A small spectrogram enhancement model, trained from scratch.
Model: 5.87M parameters, log mel input, arch unet, norm batchnorm, activation elu.
Training: 14000 steps, batches of 192.
Data: trained on drum patterns on synthesised drum kits, 26041 training examples, 103.2 epochs.
Rows from block 12 of a small spectrogram enhancement model, named by matrix and row number. Each number is 50 + 15 x the weight over its row's rms, rounded and kept within 0 to 99. All counts start at 0.
After each channel's rows are labels from the 100 clips, of 14976, where the channel reaches its highest value: "strongest on" is what is common among them; "band" is the frequency band that holds the peak. Only what is clearly more common there than usual is listed. The data: drum patterns on synthesised drum kits. In brackets: how many of the 100.
# conv: 3x3 conv (model.decb.0.1.conv.weight, 192x192x3x3, each kernel summed), inputs 96-191

conv.17:47 56 46 41 54 26 35 30 42 39 45 46 61 38 51 67 35 17 49 43 60 51 54 65 75 49 48 51 67 67 54 38 42 54 44 41 33 45 62 46 67 32 47 80 41 49 71 40 35 58 56 58 55 61 53 48 66 76 54 49 34 45 28 55 44 59 20 46 29 53 75 44 58 42 42 73 52 52 52 51 46 02 39 37 14 22 80 53 54 59 55 45 42 75 43 03
strongest on: ride cymbal (41)
band: 2000 to 4000 Hz (90)

conv.18:54 43 19 67 25 42 75 16 36 35 49 48 70 72 53 72 55 33 58 36 67 47 43 69 80 42 31 19 61 57 56 48 55 60 56 42 66 48 31 42 57 55 42 49 59 32 69 65 49 52 55 51 56 43 92 64 45 39 00 43 64 39 58 53 32 42 35 64 51 44 60 58 21 67 34 72 55 52 73 31 45 39 58 64 27 56 45 56 49 39 41 59 47 39 51 00
strongest on: thin (high-pass) (63); white noise (49); pink noise (26)
band: 1000 to 2000 Hz (51)

conv.151:39 69 32 28 57 45 33 50 62 52 66 77 48 57 53 55 35 52 51 39 11 42 51 45 11 48 47 50 38 58 58 28 62 79 42 69 20 46 22 42 44 19 32 65 52 59 11 41 36 41 42 38 43 40 34 63 47 62 34 48 73 34 45 42 50 31 38 80 63 70 36 37 55 64 49 56 53 51 45 40 55 42 32 78 51 45 47 56 64 63 61 43 53 52 51 45
strongest on: rumble (95)
band: 500 to 1000 Hz (95)

conv.176:43 66 44 50 71 60 60 39 50 48 50 51 62 55 30 34 24 57 47 65 46 31 54 43 31 54 55 44 44 48 39 68 51 45 33 48 75 61 45 39 37 82 37 66 79 41 60 46 51 58 66 24 51 33 77 50 26 39 75 56 59 67 51 39 57 41 33 78 59 44 88 34 59 52 76 35 47 33 51 71 50 65 79 37 42 32 62 86 47 42 43 72 52 14 46 58
strongest on: crash cymbal (89)
band: 2000 to 4000 Hz (97)

conv.140:51 67 41 82 59 67 60 67 27 44 32 22 40 21 44 76 57 67 36 18 73 67 37 55 61 26 46 49 35 28 68 47 36 67 40 63 45 44 49 55 41 66 29 67 60 55 40 50 48 55 37 27 66 49 35 64 51 30 39 58 54 52 18 64 47 44 52 50 61 36 44 42 48 63 86 49 39 35 57 44 42 83 57 60 23 70 76 61 33 40 56 60 67 44 69 46
strongest on: march (27); white noise (25)
band: 4000 to 8000 Hz (78)

conv.86:51 46 52 36 52 63 19 51 66 26 41 48 63 25 49 23 65 68 47 20 31 40 44 43 61 37 56 50 85 24 48 65 32 69 62 23 19 26 25 54 56 45 41 54 56 53 61 42 57 72 47 41 51 50 35 64 45 23 35 54 50 72 41 51 42 41 32 52 67 54 23 29 75 39 78 51 52 58 45 55 51 47 79 53 34 40 57 60 61 65 10 61 25 37 61 56
strongest on: crash cymbal (88)
band: 2000 to 4000 Hz (91)

conv.110:45 68 73 39 61 21 65 45 62 39 26 59 41 53 48 36 56 66 41 55 13 47 52 49 48 39 55 47 82 43 57 83 42 46 37 30 51 72 44 39 33 41 42 65 57 53 47 46 89 41 26 48 42 46 56 18 62 12 33 53 45 27 47 44 57 44 52 75 41 24 24 42 57 47 48 43 42 37 71 38 62 33 49 61 54 56 57 48 56 45 38 41 74 60 42 39
strongest on: crash cymbal (41)
band: 2000 to 4000 Hz (55)

conv.92:31 67 57 68 62 56 41 59 35 37 42 51 41 55 51 67 53 34 61 66 59 62 23 60 48 51 55 72 22 43 17 10 37 45 70 74 50 56 42 51 53 34 47 33 54 23 91 16 24 56 55 51 34 58 67 37 53 67 47 36 47 40 39 33 75 66 61 24 49 43 63 52 57 29 34 53 68 56 64 34 45 66 17 54 40 15 52 47 43 56 51 67 54 52 41 61
strongest on: snare (93); march (54); muffled (low-pass) (45)
band: 2000 to 4000 Hz (93)

conv.125:64 52 60 37 51 54 45 53 74 25 46 52 89 60 51 51 59 65 42 50 74 25 49 42 43 38 43 56 43 51 49 74 55 42 44 64 51 58 42 42 34 53 54 74 44 33 60 54 58 48 41 43 61 49 55 45 29 60 81 40 48 42 81 49 25 41 22 57 37 35 34 61 46 40 47 50 37 39 29 36 47 47 79 43 44 09 68 88 65 23 45 68 46 44 40 51
strongest on: crash cymbal (98); clipping (26); text has "clipped" (26)
band: 4000 to 8000 Hz (68)

conv.32:52 45 57 46 28 36 56 62 42 58 31 00 45 38 46 27 32 29 58 50 59 43 49 39 50 47 52 38 34 18 31 51 50 65 46 53 47 44 37 54 52 55 44 50 44 48 60 64 46 24 24 77 30 70 47 51 58 13 14 40 26 54 63 54 48 57 29 51 57 40 45 71 74 38 56 67 64 35 62 38 54 47 46 37 20 66 35 43 42 33 76 57 46 59 39 71
strongest on: white noise (66); thin (high-pass) (45); pink noise (34)
band: 4000 to 8000 Hz (64)

conv.112:32 62 49 47 41 42 36 81 41 50 32 77 50 68 55 65 55 36 24 53 86 64 55 56 67 37 36 39 55 58 33 46 32 58 67 57 70 54 63 37 72 41 46 61 48 50 44 40 31 34 62 47 35 45 53 52 39 40 61 59 64 44 29 42 17 47 53 45 52 29 60 36 51 51 76 47 65 45 32 36 33 70 52 36 56 44 46 51 69 63 20 42 51 59 23 44
strongest on: open hi-hat (77); muffled (low-pass) (41); pink noise (25)
band: 4000 to 8000 Hz (91)

conv.28:31 53 62 99 38 45 57 40 56 48 41 25 55 34 47 13 53 46 56 39 34 54 61 50 29 54 56 43 45 46 54 52 77 66 49 54 46 48 42 60 52 26 38 76 41 51 40 44 40 47 46 67 45 76 46 76 53 42 55 36 40 55 52 52 47 40 38 23 64 52 43 29 65 67 72 42 67 25 55 50 32 26 46 49 49 99 49 49 59 49 50 56 52 53 49 42
strongest on: white noise (94)
band: 2000 to 4000 Hz (52); 1000 to 2000 Hz (31)

conv.74:27 62 33 37 71 62 43 49 08 43 44 51 41 55 73 45 65 64 52 45 48 61 53 22 50 37 24 34 36 53 36 73 52 54 32 38 79 57 66 61 51 43 55 23 49 36 37 57 55 65 57 44 65 80 42 19 82 59 53 42 69 58 54 66 65 54 76 50 61 15 50 43 43 56 65 41 63 40 63 71 57 29 61 54 36 40 39 66 35 41 43 75 63 76 42 56
strongest on: one drop (27)
band: 500 to 1000 Hz (31)

conv.56:48 53 71 99 45 45 56 45 28 57 59 48 33 37 58 35 36 49 62 42 29 58 59 43 34 36 41 52 48 54 57 57 46 50 22 43 50 61 37 34 45 22 60 91 64 52 54 42 41 35 51 61 35 57 44 61 55 49 46 58 59 47 48 53 38 44 53 28 65 34 37 44 88 68 77 40 86 29 68 45 55 33 55 64 82 99 50 55 48 30 63 48 46 54 57 45
strongest on: white noise (91)
band: 2000 to 4000 Hz (65); 1000 to 2000 Hz (34)

conv.149:61 46 56 61 35 42 54 44 49 75 46 60 35 60 75 45 43 50 57 56 80 58 50 28 32 63 53 41 45 83 56 52 64 63 57 54 41 37 44 56 45 34 65 77 54 67 44 32 44 45 65 43 37 26 19 52 73 39 37 38 67 49 40 39 61 55 23 54 30 25 34 67 54 59 32 36 66 27 50 67 33 65 62 52 51 75 68 54 43 44 61 62 50 40 64 18
strongest on: white noise (67); thin (high-pass) (43); pink noise (29)
band: 1000 to 2000 Hz (32)

conv.155:62 56 78 65 48 34 21 58 45 63 35 44 49 30 52 59 57 14 36 38 42 54 54 30 68 63 61 38 40 49 41 67 35 38 71 42 53 47 51 21 32 28 46 45 49 34 58 52 50 37 27 35 39 51 42 59 42 49 63 58 61 65 52 29 32 55 32 30 79 42 44 29 43 66 48 42 58 53 31 38 51 40 72 76 66 28 95 41 68 47 26 65 65 49 66 67
strongest on: clap (52); march (29)
band: 500 to 1000 Hz (80)

conv.180:07 63 28 33 55 48 48 35 62 27 46 23 54 63 62 33 70 37 42 44 28 50 69 54 54 56 70 83 60 43 35 45 18 61 36 42 65 39 00 32 40 50 56 58 48 60 40 51 37 46 52 43 61 57 53 27 59 38 40 46 47 65 63 46 60 59 65 43 51 57 80 50 59 51 35 27 46 69 26 54 67 46 36 54 28 51 37 47 27 23 55 40 64 54 42 33
strongest on: mains hum (89)
band: 250 to 500 Hz (94)

conv.107:50 51 42 59 26 52 27 47 18 53 25 42 42 34 58 67 61 48 35 57 54 56 53 45 45 59 58 74 71 29 37 44 51 48 27 44 43 35 14 33 60 49 60 51 39 39 51 56 48 50 40 27 79 72 34 67 51 59 22 33 49 62 42 40 47 82 40 24 27 35 27 38 46 60 52 70 43 15 69 45 76 67 64 47 30 36 60 63 37 55 69 60 50 37 42 46
strongest on: march (27)
band: 2000 to 4000 Hz (82)

conv.146:21 53 45 60 51 55 65 46 55 67 45 39 50 44 13 72 68 27 56 60 65 53 33 66 65 54 41 54 30 34 54 59 63 54 43 48 44 46 13 47 56 26 52 50 44 43 63 64 71 34 42 67 51 51 67 29 22 44 71 63 59 52 67 58 73 46 20 97 63 50 75 47 58 52 32 52 57 67 62 52 68 59 78 66 45 75 38 49 67 65 40 50 24 51 51 70
strongest on: pink noise (45); white noise (41); thin (high-pass) (39)
band: 4000 to 8000 Hz (71)

conv.162:57 42 44 50 41 36 84 33 29 60 69 22 51 65 57 33 75 23 69 47 70 56 35 29 61 62 61 33 58 36 56 45 56 63 41 75 38 57 48 59 60 35 31 40 50 72 65 36 25 54 49 69 23 72 39 62 45 00 56 48 47 52 53 59 63 55 13 74 59 60 18 55 77 46 27 68 60 23 38 78 55 41 57 84 34 59 48 40 55 34 47 34 39 58 60 43
strongest on: white noise (72); thin (high-pass) (72)
band: 2000 to 4000 Hz (98)

conv.189:49 63 43 58 45 47 45 74 65 63 45 34 63 51 52 33 52 61 54 46 63 23 67 46 55 41 70 55 48 51 71 65 53 86 57 42 73 36 47 76 37 37 57 36 66 53 67 41 46 46 38 43 55 45 61 53 33 59 00 49 33 56 62 33 52 44 61 23 37 35 31 48 87 39 58 31 61 40 44 59 39 20 68 36 33 75 52 76 56 50 51 68 53 40 44 76
strongest on: crash cymbal (81); clipping (33); text has "clipped" (33); tempo: 70 to 80 bpm (26)
band: 2000 to 4000 Hz (80)

conv.158:57 18 48 60 58 53 72 45 59 42 42 48 35 60 59 43 40 45 55 59 59 99 60 30 59 35 34 63 33 63 58 34 42 61 45 48 41 45 30 17 63 43 51 55 37 38 36 38 45 73 63 28 24 44 50 58 76 44 22 28 57 42 54 58 51 59 36 40 54 58 74 61 39 38 69 55 46 36 60 72 77 75 47 55 36 52 58 59 46 45 47 45 59 57 71 61
strongest on: open hi-hat (66); reverberation (63); text has "room" (63); text has "reverberant" (63)
band: 2000 to 4000 Hz (93)

conv.88:71 72 80 48 54 46 32 35 54 39 64 76 54 37 66 44 67 53 33 35 47 49 26 75 43 41 49 47 56 46 55 53 22 60 08 36 32 54 50 73 52 42 46 46 41 59 59 52 44 44 27 36 63 52 57 35 78 37 50 51 42 73 63 92 40 55 38 52 28 42 74 23 32 39 40 63 65 00 63 60 48 64 44 51 45 43 31 84 34 77 30 58 35 66 33 51
strongest on: ride cymbal (38)
band: 2000 to 4000 Hz (75)

conv.57:33 51 67 40 50 48 50 41 40 31 45 81 38 31 44 44 60 40 37 74 34 30 67 30 47 42 48 58 54 64 46 69 54 57 34 69 46 50 36 46 42 35 42 74 58 32 33 44 49 67 40 59 38 65 27 43 41 58 87 34 63 42 49 36 26 56 52 38 34 74 76 60 50 63 61 44 38 43 56 67 51 41 46 61 59 78 53 28 56 46 42 56 56 58 49 35
strongest on: white noise (63); thin (high-pass) (40)
band: 4000 to 8000 Hz (51)

conv.150:57 45 67 47 65 31 65 05 60 45 44 57 39 62 40 48 57 55 37 57 59 40 66 53 54 68 86 59 60 43 68 65 68 75 76 69 60 55 19 57 46 58 72 38 36 44 37 62 34 34 55 40 48 53 48 29 67 40 28 45 44 65 59 78 48 47 84 43 49 69 53 58 57 44 63 41 65 48 70 60 32 36 76 29 25 62 75 37 53 27 24 69 59 71 28 44
strongest on: four on the floor (34); muffled (low-pass) (31)
band: 2000 to 4000 Hz (79)

conv.163:54 15 68 43 34 31 62 33 18 74 34 80 67 31 48 60 84 50 47 50 62 11 47 45 61 51 33 57 48 44 37 57 54 34 24 58 26 56 43 42 62 60 35 40 34 63 49 48 55 62 73 63 16 19 30 24 62 75 39 28 37 53 57 57 34 53 71 32 56 31 67 41 32 53 39 65 52 48 34 36 56 47 42 36 54 61 48 32 58 71 62 47 71 53 52 20
strongest on: reverberation (77); text has "room" (77); text has "reverberant" (77); muffled (low-pass) (34)
band: 2000 to 4000 Hz (85)

conv.106:66 48 48 77 54 41 75 57 77 51 58 37 67 62 47 47 37 64 72 21 50 56 54 58 75 54 38 62 49 61 61 70 59 83 52 64 37 58 27 65 57 55 80 51 50 39 39 39 34 53 52 77 85 49 47 53 58 39 65 65 64 41 40 78 61 48 44 50 35 33 76 52 66 41 61 56 48 56 48 94 44 45 63 36 33 62 53 31 47 69 53 48 58 57 46 50
strongest on: white noise (47); thin (high-pass) (34)
band: 2000 to 4000 Hz (89)

conv.31:34 60 60 63 45 56 35 35 41 31 36 38 95 63 33 43 70 16 50 51 56 34 59 49 33 62 35 71 59 52 26 18 42 46 74 52 45 42 60 58 57 41 54 52 58 63 29 49 48 66 56 40 44 32 48 58 69 61 42 43 46 50 44 54 64 50 51 55 52 40 20 43 72 77 47 33 66 46 55 59 53 78 24 79 62 27 37 59 37 28 47 43 48 30 37 51
strongest on: mains hum (98)
band: 500 to 1000 Hz (98)

conv.120:78 44 82 49 38 44 25 53 38 40 47 78 46 15 21 44 53 66 59 54 41 26 68 54 57 52 42 66 34 74 52 42 59 47 68 49 40 45 39 35 57 26 36 66 50 35 50 56 51 27 36 29 34 50 28 66 50 45 61 41 52 28 51 57 63 38 38 36 70 46 86 36 13 51 32 79 66 59 59 43 58 71 36 44 66 56 52 58 10 51 63 79 39 53 39 36
strongest on: thin (high-pass) (84); white noise (40); pink noise (28)
band: 1000 to 2000 Hz (82)

conv.184:47 70 68 39 41 41 31 53 38 61 76 60 46 33 43 30 24 30 60 47 44 53 19 38 51 52 30 49 43 30 24 71 50 27 45 49 16 87 67 18 49 23 42 34 23 39 66 65 58 62 19 44 60 58 45 46 88 36 54 46 46 56 44 32 50 50 23 46 39 52 75 58 35 40 62 53 33 46 40 30 34 35 66 27 54 51 56 42 35 82 54 55 20 80 64 46
strongest on: one drop (32)
band: 250 to 500 Hz (72)

conv.77:23 42 39 31 66 44 46 65 68 66 46 76 79 52 67 45 55 61 49 37 78 23 44 84 50 61 29 61 52 36 50 76 62 62 46 33 31 20 28 45 56 25 68 57 54 75 51 21 57 48 31 69 60 56 56 31 59 69 28 32 64 33 26 54 42 42 89 68 61 38 22 29 59 67 63 47 37 47 22 36 38 42 64 24 67 56 57 64 72 40 73 38 21 24 68 44
strongest on: thin (high-pass) (39)
band: 2000 to 4000 Hz (50); 0 to 250 Hz (35)

conv.122:62 40 77 42 50 28 32 58 46 51 47 42 36 53 35 42 67 55 40 43 40 35 67 45 49 41 53 44 54 50 64 53 50 13 60 62 43 31 59 60 46 69 36 33 41 51 54 51 57 40 66 39 41 34 25 68 65 55 30 34 29 34 58 50 61 56 55 37 40 14 55 37 26 53 31 51 86 72 48 48 31 57 43 53 64 25 68 27 44 57 43 71 16 27 50 54
strongest on: open hi-hat (66); mains hum (25)
band: 1000 to 2000 Hz (45)

conv.117:45 36 51 42 58 54 55 45 41 62 54 52 58 36 67 47 45 48 59 36 69 55 53 48 46 48 54 28 48 63 51 17 70 37 62 50 45 36 21 48 43 53 56 81 60 52 61 45 57 51 25 52 53 39 64 57 42 74 47 50 68 45 40 36 30 60 36 50 71 63 78 26 75 34 70 41 70 52 68 55 30 41 19 58 51 65 18 53 35 45 63 69 41 49 46 59
strongest on: snare (77); pink noise (51)
band: 2000 to 4000 Hz (85)

conv.69:59 64 43 67 34 39 35 56 37 58 53 50 79 54 68 53 71 42 40 49 65 40 38 13 58 74 55 62 61 40 34 64 61 54 66 51 78 62 42 26 54 54 53 54 31 75 71 54 57 49 56 19 55 63 44 51 39 58 50 51 51 49 30 64 53 54 62 37 68 50 70 25 25 37 52 53 59 47 58 54 65 63 15 53 36 61 47 23 55 43 52 45 67 39 71 55
strongest on: muffled (low-pass) (64); mains hum (25)
band: 4000 to 8000 Hz (63); 500 to 1000 Hz (37)

conv.91:60 50 52 18 62 38 64 38 38 38 53 39 54 59 32 39 55 46 19 49 36 51 30 74 50 48 44 54 49 42 04 67 48 71 44 43 45 32 47 53 72 45 32 52 68 18 67 56 47 60 49 48 63 73 43 47 44 43 32 68 45 41 26 43 66 28 46 39 73 39 42 27 67 24 77 65 64 48 57 57 39 53 39 26 37 40 54 74 57 40 57 46 50 35 61 33
strongest on: ride cymbal (55)
band: 2000 to 4000 Hz (92)

conv.25:32 60 52 50 47 58 55 55 34 11 31 25 41 53 44 61 47 31 79 35 58 29 54 57 46 64 53 63 29 42 23 66 55 23 65 71 58 44 64 31 62 69 49 36 51 45 51 42 56 69 53 66 64 44 37 50 32 30 47 52 40 43 19 61 47 58 90 44 44 37 63 30 68 63 63 37 51 66 35 49 33 54 48 58 69 07 60 41 76 49 64 63 52 31 63 65
strongest on: snare (84); march (53)
band: 2000 to 4000 Hz (96)

conv.94:45 80 20 54 62 38 16 43 73 39 50 55 53 12 48 29 39 54 25 48 55 43 58 26 86 55 38 65 46 68 47 58 85 83 46 40 42 42 66 38 39 26 41 64 49 39 43 62 48 58 56 30 64 55 58 49 51 65 47 42 42 28 38 52 22 35 50 55 79 37 52 36 38 59 61 45 10 46 52 73 47 47 51 48 65 62 55 13 45 47 40 54 15 46 45 34
strongest on: rumble (85)
band: 500 to 1000 Hz (48); 250 to 500 Hz (40)

conv.4:41 40 63 49 64 38 19 59 72 41 40 69 45 50 66 37 64 60 35 46 46 54 43 71 45 60 42 45 50 52 42 64 34 55 46 73 47 37 28 74 30 67 57 54 64 63 50 33 37 73 81 41 55 07 50 51 52 24 63 51 67 47 65 26 70 63 42 72 71 55 66 51 39 52 64 11 54 79 33 38 35 63 50 48 54 38 50 40 57 44 49 44 43 48 67 57
strongest on: rumble (73); muffled (low-pass) (57)
band: 2000 to 4000 Hz (51)

conv.9:32 42 41 31 67 61 72 64 64 47 71 44 18 69 63 49 65 65 47 36 46 61 51 48 46 52 38 62 46 50 67 32 47 62 44 32 47 54 61 50 36 42 48 33 40 26 41 45 52 84 72 64 56 48 48 57 60 34 44 29 46 46 49 47 54 42 65 55 39 35 61 32 35 48 70 43 72 42 62 43 41 52 39 31 28 33 29 33 17 12 42 70 70 77 47 68
strongest on: muffled (low-pass) (43); mains hum (26)
band: 2000 to 4000 Hz (59); 0 to 250 Hz (32)

conv.159:49 44 39 13 63 64 44 39 33 53 52 29 53 53 58 54 65 73 47 64 55 37 34 56 44 56 25 63 46 73 46 82 50 42 26 35 61 64 16 28 30 43 63 58 62 80 47 29 54 48 50 52 80 49 33 59 45 76 34 46 47 36 43 48 27 61 53 52 25 32 67 49 57 47 86 42 48 44 58 41 38 31 72 71 63 24 52 74 96 78 60 64 29 50 51 49
strongest on: snare (84); thin (high-pass) (29)
band: 2000 to 4000 Hz (85)

conv.26:59 54 47 61 26 47 54 40 60 51 25 76 26 53 60 38 31 58 46 53 58 45 40 41 75 71 66 39 69 67 44 38 61 76 38 56 44 57 33 65 48 53 78 54 52 42 56 63 51 31 71 52 80 29 34 58 35 71 24 42 54 84 38 54 67 47 53 38 48 53 50 28 39 48 40 53 59 69 42 32 50 43 73 49 32 25 47 75 59 40 48 61 52 71 33 44
strongest on: snare (78); march (30)
band: 2000 to 4000 Hz (74)

conv.63:40 32 56 72 73 17 55 30 30 58 48 62 31 61 44 42 76 81 31 40 49 45 53 55 40 48 42 39 42 33 25 32 48 55 11 52 57 42 74 45 64 57 55 58 34 40 09 46 58 45 45 77 58 30 21 45 41 49 40 52 45 37 43 38 37 61 55 47 38 43 59 35 14 38 38 60 18 36 35 40 49 50 40 23 33 37 39 33 51 43 43 27 53 28 52 47
strongest on: muffled (low-pass) (99); pink noise (33); white noise (26)
band: 4000 to 8000 Hz (96)

conv.35:61 42 50 69 52 34 68 30 45 43 32 42 30 33 42 62 52 62 51 75 75 49 77 43 24 25 45 41 72 38 51 33 63 38 52 47 61 59 30 99 41 58 43 63 79 52 46 60 39 73 48 46 62 45 50 64 43 52 49 43 77 51 58 44 59 41 49 48 40 36 37 54 55 46 40 66 61 52 35 59 42 54 37 18 25 63 41 40 53 43 37 38 68 44 31 46
strongest on: reverberation (100); text has "room" (100); text has "reverberant" (100)
band: 2000 to 4000 Hz (100)

conv.78:53 73 45 54 57 74 34 57 48 58 39 69 23 76 35 22 59 55 76 40 53 37 48 32 57 39 58 62 52 32 44 41 47 49 42 39 46 57 20 41 39 45 51 51 56 56 36 52 19 51 38 43 38 63 38 49 40 71 37 14 59 36 57 45 74 50 40 59 37 46 29 24 53 67 57 46 43 66 69 50 54 63 65 56 41 71 54 60 61 27 56 58 61 45 46 51
strongest on: rumble (51); thin (high-pass) (43); white noise (34)
band: 250 to 500 Hz (55); 1000 to 2000 Hz (45)

conv.87:49 69 57 50 50 85 35 37 63 34 64 15 45 70 51 34 16 39 76 42 59 05 52 63 75 48 46 55 64 34 59 62 33 23 53 74 29 78 40 38 63 48 48 53 71 60 75 50 12 13 56 37 36 41 48 40 56 30 51 54 50 60 50 52 35 52 62 42 54 42 57 59 42 53 47 41 66 44 33 34 74 50 72 32 60 42 38 61 45 45 53 41 34 40 27 51
strongest on: thin (high-pass) (46)
band: 500 to 1000 Hz (50); 250 to 500 Hz (50)

conv.65:11 38 59 66 25 34 41 31 38 72 24 52 40 39 49 62 41 32 47 52 66 35 51 48 51 50 37 40 30 34 23 33 57 67 60 58 84 42 37 33 49 48 50 77 24 42 59 38 55 41 63 31 65 54 21 55 43 51 42 39 44 55 45 30 65 36 09 32 10 58 45 61 35 55 62 55 37 36 54 39 57 57 63 70 51 13 61 72 27 53 47 37 44 39 39 34
strongest on: rimshot (50); bossa nova (29)
band: 500 to 1000 Hz (96)